python train.py --model="encoder-decoder audio transcriber" --dataset="babble in 24 made-up languages, each with its own sounds, syllables and stress or tones, from a formant synthesiser" --train_examples=39062 --noise_aug=0.01 --input="waveform_16khz" --tokenizer="char" --vocab_size=55 --encoder_arch="transformer" --encoder_norm="layernorm" --encoder_norm_position="pre" --encoder_activation="star_relu" --encoder_head_dim=48 --encoder_fused_qkv=true --encoder_bias="all" --encoder_qk_norm=false --encoder_parallel_block=false --encoder_moe="soft" --encoder_num_experts=16 --encoder_moe_every=1 --encoder_expert_mlp_ratio=1 --encoder_slots_per_expert=2 --encoder_shared_expert=false --encoder_wave_strides=[5, 4, 4, 2] --encoder_subsampling=4 --encoder_layers=12 --encoder_width=128 --encoder_positions="rope" --fusion="prefix" --decoder_width=384 --decoder_layers=8 --decoder_norm="rmsnorm" --decoder_norm_position="pre" --decoder_activation="gelu" --decoder_mlp_ratio=3 --decoder_head_dim=32 --decoder_fused_qkv=false --decoder_bias="all" --decoder_qk_norm=false --decoder_parallel_block=false --decoder_inner_norm=false --decoder_positions="sincos" --decoder_prefix_bidirectional=false --decoder_connector="linear" --decoder_tie_embeddings=true --residual_init="none" --optimizer="soap" --beta2=0.95 --learning_rate=0.0019 --beta1=0.9 --shampoo_beta=0.95 --eps=1e-08 --precondition_frequency=20 --max_precond_dim=1024 --one_sided=false --adamw_lr_other_params=0.00074 --max_grad_norm=3.0 --l1_shrink=0.03 --ema_decay=0.995 --max_steps=5500 --batch_size=48 --epochs=6.8 --lr_schedule="step" --warmup_steps=160 --weight_decay=0.1 --adamw_weight_decay_other_params=0
Rows from block 4 of the audio encoder of a small encoder-decoder audio transcriber, named by matrix and row number. Rows with one number within an expert belong to one neuron, the router's apart. Each number is 128 + 32 x the weight over its row's rms, rounded and kept within 0 to 255. All counts start at 0. Numbers have three digits each.
After each expert's rows are labels from the 100 clips, of 14976, where the router gives the expert most weight on average: "loudest" is the band of the loudest frequency at the time of the peak; "strongest on" is what is common among them. Only what is clearly more common there than usual is listed. The data: babble in 24 made-up languages, each with its own sounds, syllables and stress or tones, from a formant synthesiser.
# router: slot weights (encoder.blocks.4.mlp.router.weight, 32x128, trained with AdamW), inputs 0-127
# up: expert up (encoder.blocks.4.mlp.up, 16x128x128), inputs 0-127
# down: expert down (encoder.blocks.4.mlp.down, 16x128x128, transposed), outputs 0-127

# expert 11
router.22:125149187089121125150169160117106171160126130141096114125114126103161126128074169077083140165150141082099056144097176118088154087136072101155091103090151165148150092139105177140105175132147150054095136143132102114100138154075160156085112111163078126105127106130135091091140172082133118150155128112096140181138140096157055185113100083171102108118154085145172105170046144140197118131139
router.23:091094186120137117137136178082128172131176145089128154138150123051138131133155187102067106140134075081147145144113154149068153134122122131111138100116150108186149106168091139150177125162148178112092188134132110168124157180085159109053112114127056181143059149133183120141166159100055121153155134108084103155119118095127092134123156105127104100121170156089159105099082155137117175158095
up.0:094158114127121137119101146133092125125127132119141144125117121139129118123125102216125088100154132131126123097134160132130125114116108136118168144157104132128127229255096137137217133118123040128120146209116153082120128143140133135113126138130114133088124178147100128111132124128122132095121128128128101128195117128127138078173119115130110130126129129126129120168136144155128143052129
down.0:189144145128157144128128174127132147129210128126042081197111126163114152129157128138149131124232127127128131135043128151130122130087162128145100128197113129108139116087128139132108128126155117071132143085099107104128226106153141078153133067125105122107150164128143120124092123108171128120141148148104146127127126218210115137118111050195133096104083179133128133127149119128122118108134
up.1:181128025128182128128128128137135128121128114128128128128187055169128150128126194128128127155128097128128128189128128065143128128137128128128128130128123132059128128000128117203075120128118141221128128127128128127003128153128148088099055128128128128128128128157128128126138128107128128082128127128128128108128084184149064128128128128128128220128128128128128128128128128127068128125128
down.1:118131147125130135163155127124117131156127201131144129113158157148126120128175128094132255127088128128139129126130123133131116130116137149128128080125118128103129128130128127136137128196126189243102201128124128132136208128129127127135105130125134123238132150128134204224227128142136124086105128127135118130130148113127128129128131143137126128129110127127119181138123128126130050130129
up.2:129116152108131128126135013132134096128136094128129168142145157125180108077131128131136139116127219133128136127115139127123125106129190124128157121147139203118127129034130132136185128096134160131126130132026130128129128101127105074104223166128104237048105127109159108092128141142046120080156168121128096139125134111129122135127147128147128128123128114128087146127105109138142143148058
down.2:111155106141156127129174131149094176135131122139019128130179153150085150120146129121118090133126149094152125110121157161129132133161125080112151121181140100134135168127136128141011156118124127129103126169126128100129142080202143120128123122150147150168178180127119040190060128133099177118172203167084129068122129135155137128127137128086134110123046039109124128131145122126091127126128
up.3:128121145147158128128076158134128194194113154119124108133126130087127123134128128129113131125145119133042085105143126137127128200128203115131121126181130127125131122042135213128126127195122041113077143100129127126128134129133150126117123117128128127013216128112120128128126131128148127116120090107126154120126127128125133135123129128129132030131154138125086193128124132133018125196130
down.3:052099078123128103100128123122128167128130118128107131119130173160125153071136128130170111118119128142126130128085160148228154128091101143077045131114085079120137105169127127105121139099125255128125139121138126128189149128197127126141132092104147120129102132156127131134115128247125181097123137200132183125140146130127137132106128092119127108054198127150130128099098126125128084127124
loudest: 2000 to 4000 Hz
strongest on: /k/; prosody: stress on last syllables; /e/; /p/

# expert 8
router.16:100145142100124141127142162133142132096078089149129107144125114054097204071142128119120064145121105120164112136100097120103151104100136094144117155130152107171072134094079091097192091143101116088098155170164107159155126155119101189142110180099105161105153081141067166121138098106116114182121146152167114084144123152172100115158136184153102083122119126094065116144134123198065196187083
router.17:124172160131130118093121138095081088095150134184165147089085087116103213111073125144188114135154091071136066123093070144148116113110100096153119135134175148200123142147055098115192099148150180128109113150150110152123154112091156162174097193129112181132140092103094139136097071102128088183134110083172116090125092103119130153096120140168131108095139111137125112119100099208093143120140
up.0:119175147074083121131125134226105163127165139130153056085126202105089146128122146125128117123174127126100126162147133111205100139127117073125119125135114134109129145089093128128087132131045139126178073123132128120108135142227112087102129159148167176122128123122109128148124154215170118129128177127099127100096128158155122128255160141129129129186116123140128132114140130130159104094128
down.0:131070164169146154128093125138124155120111193141114126121088133122239131128165136127093008088139127126134132099074146139114138126166132199110168169129125129126114086135133084192163125141126127120128111177182158160045105126127127137149140087121128121111130133175133128097131070111118055078128101131128144086136108121133100128117126117069129161129139175151117033127190132099138101145155
up.1:128140128055144123132135115127148140135060119121138116031136139128128128118128127142134111200128211113127126120112128125151128129145121127173127124116121035124147121061140129124104118126125130129124127131128114122101140147217058067135131034128128128129016171156149127143073121130120160141134137207171125133128128087128133158125131128128128115145186127194122228126128078114127149126129
down.1:146000120096127128167127119151214024134137129128140127126143125128166108178109128128129126176129131128092119128129125128107152085138126129120128131180125080127127084210128075107095125125134125127171093193123127137126125124127133121136109125116164133125131119155134118190133117138115118071140127152135128144128133134064122133120120058042112128135093113117132075164166124141088076132124
up.2:103134176140129144135154117093122128112130151109083123047129131128128127127128145115119129128128130182122129120135128128145143097145109145128119133122130164133188127127130128149126129128127163149129125124129124098139127118115111120118132098133054141126105186100128123132145132113128130224093129106255097143128165022147125076183084124121134128164122129092123146104145129109120134128082
down.2:095127027172127132192214127121133118189119034252195148124121132126148204133108119133144121134153121130093123117074134130176163128127157128189128108125120108133131109224113128122130132131131126114105119115126181128129127128086140126131151125128128116127167102126135134128130132132183134093126116134105127109161122154127200167140214079122104143067150143118128141110137074132119122114154
up.3:224128117128128125128128128155128128128128128151219128128154128128128128143128071128128128081128128128128128128128128110128128128128128128128128128128205124128128128175128128220065128128128128114128128128128128128128128128122128128068128128128032128128128163123128128100115156128128128123128162128128115128128128255128128128128128128128128128128128128130128128128128128000128128128128
down.3:121115121129128128138182129126134129127166115128129089183135135113125064125121124124000139109118128181136109129144129094127169128179166127120136141131121110128126129130133128128133139144131085123191128127141128088105125145194146158121131125119123130135136090127130113235131128098023178126133132127128128127131128131129041132134127132142166128128168236129153074146133147127093153133124
loudest: 4000 to 8000 Hz
strongest on: /dʒ/; /ts/; /z/; /ɛ̃/

# expert 0
router.0:099059152068145113111112123124129150136170062086164134102101178156153101108105164093175104114092086125107140093138162105054163100102157169104135088103161103194092201143103122192131108176097119145153101115126173094121062113087116107165161125167154114114132129202145152079097115112135147110113121139095148132178058082099122116140181120148114152107134099127082166162086133118071147148129
router.1:135120133117084095113140083111104126159160176104163104122143133158079068128165074096114103063133123131113100102172112119083145179108129128149148134134149078121099096075146065120125189137193103159051141078130185156088169128147159162123088133101080071092174103151190118166149092083116092114083113138185073097126146090138137133099084120149106087129113140068145136157156118122167154148091
up.0:144119199127138094128128162135196066122127120119128108119138153041128107128128132128129131128130126126140127143157128122127135110132145130129130123140120192121108125195093137066132128114128116067136136133106156121146132149128136092115128000130098133125108068127138099130133006132127131145128129121128143128053128108094053128096136128069065031129072181129138124190128128117131127141114
down.0:074042183133126140111116115136166130138112128108122156154053113128128035139109124132141128110110119170127125129129132140121129097036128127129140120130113126165133128155142132193127068139179128127159134128133155126120127081136140084207121132080128093130048141090076122129131119116131061000164127099120116130127139152128132209138130140062125124128134122129122156129129126135061170119171
up.1:120128130112129173117147112061116131129124038128153096145131125112119129128147106174127130129117190111038128128132126128144108135128129137129106128128093119124124097124107127152146255132184130130075102122128148130135133131129201255127125109142119133138134132126142133129119107112085135102122129177125111184122152076132134071103114142096188127132071126162128128128234127159137123147123
down.1:118131166214115125128163136107112109200192183128128126178238119126105155149113142114100121093097103137154134127132124128134117170105136139125121236124125140119175101108192124151091147106139125198138145024130128041118129113097141099083129131120153041176125119161129058120131164130127101126128128124126124107136085210124106134139105115125079137123153134105124129121121135128132120124128
up.2:128158126128169128130125130062107130134052102129171121128111147128128131119133087176144115113120172131139152125127151126126117134120091100075155134105128157122112127145091099088153126126128128128129052128179130126131102066199126133107125255125129138125191133119122129132132058109089091130125121116119144114128119119122134125128098163123125124127130127123128130146128128144006181077134
down.2:182126128137105139115124132130155097133134149122098123151125127129125141135130154084116134088099128126085113159139129127128134132128132117102133092119084129084033088125128208113168117116094096126127225054127158122135132128097168117100126000099251130126131159120038109118123145133188124086191115121128075119125159109132117136091128121128124121122130123128128132119134128133180054136128
up.3:102076099131134122124128126128109096128134129140104124121164118126117121124175105119069124124158135137128126000141127128135128140121171144152123139128118127089132211119059121079127084125148088132129128158158125137119171109104255091126119134089146060125142117126128178126120108131132130140168128128128162108168126220127139127128128128057177095156123125126129099127150124130123124128130
down.3:125129124154145129085115136100122102147139160092107128085153069103080127146099129112163159095138113129125117173116138135139058128131067126120083205127130126162137127131127127151141122125077118105068120137126122086132152123157000135128125127116106109128128155128089129124124135133100141127152121045129106146092098064154158128173128129139137129117124124131165128130125177126136135131125
loudest: 4000 to 8000 Hz
strongest on: /ç/; /ɔɪ/; /y/; /i/

# expert 15
router.30:140165129086084111105121166122074167122076093147160134143106145097084059069089111123159125104143072091143165155137153153079162097085136161163196153093143113197114135141088091145127088139135066143128170108139098080122079074157155153182108152122090103095148098101090130117110130101093050119115137132142131081150151109154086163113134086180163158132111143132104104207115129169099130155086
router.31:130110092143098129110091138105196088187079054096135135171147090139138074095099151168135131076091159147090157154093147152145111110110139127097120213119090175113081101056137103120104155103103095183068134109116114124074087087120049096113159093102124093155108147128085079117126175128117147095160138142115157134094063170157088122136103132175149129139118165095085133128123161090138166156139
up.0:255128116126129133140128128105128095107129117118111128185051141143131124114120131100141127110148128140115123155144116128139186154111103126128098084148139115128102092133081102132216128112173106225127053123131127125128128140128165104103166094126134124121100091160131186142142126166131137174110128138113127073141155075128124109099156111132084127128138127115126116143086123098131113107137
down.0:129218133136115130142194128157107130128127128143129136119097130103011129128127135129158128112157166179129104032069131088127112135129128090133117162127133174090101121097131125123130121128199207109067132130217128093128112125102135118149060107155000132107081135091139129135142128101132110128127141131156128133130118109130070143096127092147146127065130127130083126106124105129096156130125
up.1:121128160126128127137128111127145167151204000090114100126136120126113126123126118128063129116132111138084128124128118122084183179100128026132219122120140128128126128130196128127133127128128127142130116138127123128107113141126128142061129128126128131128114152127128134149132168139128193129138119128133117135126146129099142121130188167121000136129128136109119139127133128139242127126149
down.1:123163130113212131124125229124167124069137128101094124149106145127125135133125157117121133140123087128127103098128096158110123110130149173119126024120098150126126104205128130130116128112128118128112090122128039128128123128125135233221126128249129118128136124133125109060154092145122127136129130130119130128051130123132131130136128124122132128103131127123128129138193127114137133065217
up.2:129128127072125128130125140128033128128132129072151128156126109127137137127125145071128129126130194169102255133148159130128128137110128130081126147120128255140133132126093109143132140173121126123132151052122125123166144186150165055130139075128129100127128166124130112139141134160152129148137158144128103095103134129124150129170136127203125129128094148125097134130032074128119126126120
down.2:095122043170136128124112132157154208120134085139139196129141092132127062130130170139128158130136135129159114101160128129154127126139109091139127117162126114142138111128127128072077157138130120155032182128092115130089134157128092125128138099127131127127098128114129120094140094000142104176128109169129145132145141067218128077128124094089136187151098105137127104139141119116126085117140
up.3:128107123128104127000135149130123132139126106133131123172128130122122113137098118145128119119120213113104128138128127128129128130170135130100137151105137255149128129128123127141127128128128095139127128166156129210091123128117128099172097127128129147096181126128112096129126203124115126098150119132145158141127127100115114129120112175128091134126131106112140255123093080175118128126130
down.3:128138097060130170128128047123135168192179106134131144009175128156137128136116140121130127133111086123130137009128130171128096116128123127128120142186124105114127129047164165124125158198180194128125151128115128132133147159126118138129127129106128134108078119132140152095159071152193122188097101122129103126129118098184161100122112132123118097136111140130110033126129128128130111081085
loudest: 500 to 1000 Hz
strongest on: /aʊ/; prosody: stress on first syllables; /a/; /tʃ/

# expert 5
router.10:176103170171140141128137080119134164088150139119159135158154040153088125116105150164183106076154184168123181181149153172149071133110106127172112151072105151132135172136114125147106147071103109127060133135084153051116120139109092099119161161054108111160157150133098088111092122104116074109099149101174143135142128069122153091099113084106122181181142144103094177088106137163154121128151
router.11:133108093119128103116144136127149160129067069134155161145092126191048063083117140129160092060090188158110155166151092106073166135112164142139136144138139062180119174112096114130148145100141096159065137115078092159134139106127131164186112173045061129131128127128080101160151112133151095119134087153155087113127138134115106115170101157147136126122099140119074089152134181175083170159138
up.0:189142128152131130004128132128129093127156131255015126128197128127126151128128131128133127124153124121133129097141143101128148094144127117143164131135004127130150109135132129095039133129130045099114129106169101133154128125122128131131091139125127132087098128139124142169128137137132124129095171126125059098036129130121158128128128118125118139086147144130112141145121125139151128127128
down.0:127117132110093128130102133086132083129126083128150137127126128115130129150136172073128127141127129112129128156124118129127133132121019136132130112117148131159090219081128129130155128087103152080178119160127084121130128135128131079127137128111133043103129088181124138091128127127129134126128170121119120130130127255121129206053131120128127128128136104131130110122133128131127123123128
up.1:142138237128128089128146128128128128162128119128128128128091128127000132128128128128128128112129129127128142128128128110123128128128128129128128128128128128115128128128128128128033128128127128080128128129128094128128128174128128128011066255128128128136128128128128130128128128128112161128131128128128128128128212153128132128128128088115128129128129128128128156128000126128128114128129
down.1:130128132125116128127039130127154131129131131129119141120105131122132116128120128125126140128084128140133124000140129127128128132161086127127128045127134108124117128128128128049228133124040120072127131129127128126127131128128030133087221127129113130100128131127125076072127132190138119134128129127129199089203125126140099131122095154108124172126062054123128116129128110127120133179131
up.2:128128128154128208128128125128127118128128030089129128128128128101128128048057128128128128127128128180128128128128147122128205128096128128128128125128177128128149169201130128128128129128157128128128128128126128128128128128127118128126126127128128128128128115128128000128129128128120103021128128167128128131128147128128042128128128128128128128128128128155128128128161128128128128128128
down.2:144125006126129119130133125127121178121128000139169169110128098123134132128131128111128129079121148148132136128037129199127121127128128130150127158135121061010122141121127125077129128130080129125154126105190131108128130111122128130132094129086132128112128066117111031193145152124115159128126123125129129129127126169119179130128127144128127123161125119128127123128126127129121033132125
up.3:124130175031121133135120134119101135129128129119104128138124153127133128129163080128100117128192135089126142129071104072068117125122136128135103186131145128150127129134122141132144127126141129117121092130132135147128114121117127218101129088138118099124128127131128255255122166033129120128124128147123174126132128105128126176128135132152000128135128130128123128135125074134126116125138
down.3:180131137143137128127128134242128121128128067142054126129127124128241134128128122132171137130021136126117128019128131138101114092144128128100129000138082128128128119139128126127124127155124199112160128121130132101122126133131108128129142124130127072124135086125129045131124127125129133128128110123120133122133127147137124155084122130149126079182128143128142147124119130128130132126137
loudest: 500 to 1000 Hz
strongest on: reverberation; /ɔ̃/; prosody: stress on first syllables; /ɛ/

# expert 14
router.28:175152141096157080151085188151183086096125070132158136177134101174114147094138138135118114102144197126054118146092121060144144155114114130104171092129087158095135125103093118120179080111115175136098131104131153151090150140093060093127143134109083111099125116081043134186195158159118148153173128153152116058138138109117064155119152170106102157140163108124099150120139149090171141131086
router.29:130140101074146092132147129121163146105117064093143116115107120062100095121098114105106176070120191119119118144129139148073144137149172062094176121142151148139145170129119156147122113107098087076117173102142086080187071176153102157145121191086117149120136160070104057133131188098086141129170070117095100155134215123108135161144153142122123106116167177135193106095103107147129121161159
up.0:154150128255111128124115067145102123101188128128129131128128128125126154128116072125129131124162113111128115180128122189118141156129117081109082116123128123109100107115153161135135135146131097101098145074131126112154094114128165113189128126150120124128082127086255097118152129138149128151092125126166127144131146128125123180132124169152121128094069115119241123138131171133197128125116
down.0:070131069138204126118117108098114100134117097145136127129123105151027187151122127129128101128125130127136097116067122131122150129154151096078173103128106103140126163180130129143138178131121135125190128128125176121129129130141051131128070110070129131128125130122141129143113123124049125124126131141000086130127088127136177087082092127142170126189140126089115128127127136128118183127129
up.1:073123131123121124127127125209128141128128131119171074116123128103142156139119147053134128124099132139128120128128126129062129231143129128124145142160083130129128140107212122152133153165125111128143126233133123128119178133073185159132124208124195032133145128140109127125128137132127128143097128137141063124136098124066138128114130010132127127088190126132135136142136128117129161119190
down.1:133088127060133120141130171140133128088245168125101167152128125140148104128174165146128168128126141124110126170145130120113143122127114131187147168128173135127143119116126118133144106116101123090123128149133126134133190071184100136214073128127133175125079128080109125163138014147064022087083129108121152090145109124128128131138064123124123128129123151214178149125130127116121133134132
up.2:132118124128128107128095138128128128128128087139111128128128127118127120128128131124128082134127124061126117192139241128155123168134128128128149127128128128129144122109128094128086128127178128119136133128157128128127191128144076128137030123161108061128125135130128128130128099128166129128128100189146128127129126132126133128134128132128151128255128126131129088128068177170125121129128
down.2:128130127131130091126127104213128127131129132133106150122134128127146159116128128130128128125153096128119094116121145114135135136130127127138078121128098214042128130146135131127035128128134059048126174127105133122128124127120127125145128168138127145087194129127078169133116177137147129115107138142124057121129254001129004129123128175137127128141139125098118150108129110129138130150127
up.3:136096128128128136107135028123128126128076128128121135113209123128127129129131114115129127164155135061114127159128116129138128211144138130123155130128145131126155118100060128164086119152126127128128122158135128126124129131100125123121000127131128125160129122120118131131093119124123120128143127129191124128130128131133075123126133170151064139128122128128130137127128241040125183128240
down.3:127000129119077112090143119128127182129127150076064144133127157119125162131129136127111131123073140144130124131181127044103122141190124140120132145128128126141128132136128115131124105136137129142116131168130130123130127126055123125148129110128130128153150128126107126172118149076122171009129109096233129150128122114128153129125126123120129101128129128122194122112119128118153000131118
loudest: 1000 to 2000 Hz
strongest on: /p/; prosody: tones; /p˭/; /ɹ/

# expert 1
router.2:158133129138174149143150079136059145144158151077154115194127112142160074163138056115141142120150074071177100124197111123132098142143159150174094106122166056143126116072152163097150126110172142136103152074127096133134131115157140173171156178089116106169057116098176150129132075157165178118152118162141081132132063103125167128147144166105180100099093143117142179118167086110102150137111
router.3:170119151131156124113098077086066117104119157059152111128109155160145153097137128171161077106208147077116151112175144084130103105127165134155115104131123099143166108100139122106177123116170145120112155171124184182108162129126160197082136095105077124129121154145167177184150065103121137138068066106136057109159111115103158168120115137062149111142104149136089167086185123144074105136101
up.0:112088150125126130112129136150128126121144128117131120255169125157193107132097129134129130125175164128128138107182137138130148142129128140066045160151115124135070133130128169145128121130147128205125088129131078125114127111090118070177119121121141130127130106125103123180123168134131145129122150121129129128161106120000073127106120137116000127171126184128128127128129163107108129126133
down.0:128128126129103152128131096127130129127129131139096135075043134161101107126123127141142126162060126118128164131128132171101132130104126126156184095085177112195130129171122137080129108127125124029124133130105095126125123149128128203122123128128125145116127135128113181082137122124197127111111169155131128117126180169255116152128101128162255155118128082154133128129128131130194071131128
up.1:120131118139110130120137183130133127128128128130129146167129066142100255130095171127124122128150128145128116118122129127081128097139146128107149128065130130128128133115134093130141131128174130082150124171171127200129188130123130128126133123103143105128161086118046129112125219190149081142118138135089115152117197132137141126128122135132076116133129099124164081123124159164128066121117
down.1:104156128135086122050125124215128099121090106155132099125135129078129101128134130038126118122072172174141117101126131242184130128104129128133129113137104140132188155137050118129135093128134127109116113122114000050127128128129132101148166120124125125132112141108074129160126157082120167171116089118160122140128054149105143129118111124122127127128120117127128128123193121119146128130159
up.2:148117083123139125122045128128153130132128112128124131163128126148128128113128133078128149092126124117083168128114136196138152128119142104128124140109112116128133128127133094126124121130179117141128122119107109125129133137118060157064132128128128083125128128127130233128167255177123204138221108109129142138127156147124099111207135140153137136080128116063113226128198126119085066115136
down.2:131100163120085116128158144164114140129000117129128090133089127077130128127192128128081128131106127094135130130123179129120134128075127129120214056164129124135126152131105114127111116112052080128171178127036117120132127133156167111158255123128120152091128155081130125114130128129132120116087174140116129055136128162096128125124125160154131138085122130128133125168127147066127156132128
up.3:129105129138128139130099141100231127119126123124091129064096146135130133129140098102117223129135090000127089134128113156098148128139148127127128102128191127126110113120101129126127119119123128144068191129153104225198143095180128128131036116132127121158135168128119128109130064120137115124136128135128122091076031128128092133128127128157128129114128128118137128162133109079098127127208
down.3:129174131150062148108109136123160130138158097153139167119130143128145163091105125122127131123170048161127120123169128154133127191168128136147124127128135115156113134128119116111125118114113226111132131127044153170087113238092120134115203122143090116128122139058131128128126143123128168170146082128125100164113109155136207137150171130128225183157127140127128128130127133127158077131022
loudest: 250 to 500 Hz
strongest on: /e/; muffled (low-pass); /aɪ/; /ɲ/

# expert 3
router.6:088138149143133107162092169135124139159095165154129139141098115057154233121147108144188115126104091059136093191079088182132150093145105110087139154094115147160155147131067128119150094185104134125139105105114070112158187095079101109119082162102135146145108094125094152135118084153107082180094143132168126128069111125098125114139092134161110091085138140135125137144104101233117143136176
router.7:138126173088111129120096204103149097070111103108107084100170087086148125106078140111107164106106105185131119146111081107133167211176154143093150125106143153143119147146149130155084077088152115113123113113138121129165178113135137079124056081092140119136163140140120087068081123177128087163198165101162133152168132155124073104097144166105094099095155143153151088174101160120193133160077
up.0:093128134106130149127118134128119121099127126161068109087161125126129098128116112123130128108127121112144128103160107155127146160125125128122127184168129131126136125128140127148128130127148114125127121128137118128104124112255186128255116133164156108132195109147130128133123128133109133112125129097108126127105146122131160125122101125131130128145135168151109118144143105150153125136129
down.0:134125159112161127126063129057197078125147130122127121138176112128160130128127126118083140171146128127117127174126165163124125138106113137042107122115103165123126116126200126126131140081131128128118121212090127167195128121070054128008232123129138162130125142141147122126099093148134083173126132087163165120122079134124088140128152033126116161127130117169134128112130129118113105109137
up.1:155118128133091128128128128129128125130132118128124255128128154128128132128151128133128122130128129168128127130132128129128115129051129128131137146123127132132117128149130128103128129128128128133109251118128122126230172118127129128166128100124157156104155127131133128116139128104128087129000127182128147128128125128146128093123059130126128128128161168187129127069146133131089126112001
down.1:125132120127126090128121117119128054128123105128123127255204128129128129097202128125134127128092103135128130110124102131128143128126181131134035128108183039103128128122127158132109133131128128135139128061145129149128129126138114129094125090134131131128130126115123127176114129131123131129128137164125131128104126128069160148141187108191128135116149131128126127129143131137014124109129
up.2:128131125109178118138127176113132138093122088101134064123132118129141127128122161079162157143134127105128128128132101128128255164158152126111111140160114154142130128126141139124103128129132094135136134215119134138156071052105113127126128144164141117125158129126128146128127145115076131135086076118106098127127128128101170104125128125128096136140142165127127144063097083132172139255126
down.2:119128133123128151131123131091118006136133105155128123132192198130155127120182124110127100000118130152179165129130149108128128103128127131115176129088128158085106135235127169124121128060178160128128095129113134168101127143148136128152135071144129170164129141105154103129129139098150157131120141132128135123152118129077128115128095123094135132134125128126129151130119128132127021080126
up.3:128130060128135128138113026112127116139041129128126115091103113118128140104129128081255121113134129145128141125126130058193110127134127121099128091134121163126141128130096125133095135133128112132146129130128144129128127138134118127126126130050091000102128129007120123122136135144128130133159114138135123139124127143068137128167129140173129105128133121104134129137127119073136123128129
down.3:066167135094125100118128133144127127142153135133110136161078130083128127069104130136000132109127131164124128102126127159118000160119129152151172064114128106113129097128140126134111153139117122132129133121148128094127094128124140137077125130135128116128119127134146113192119137144146037043074131135132131188135126097127132095092111128130127128126121127126127127123149123015118105088130
loudest: 1000 to 2000 Hz
strongest on: /x/; prosody: stress on last syllables; /u/; /h/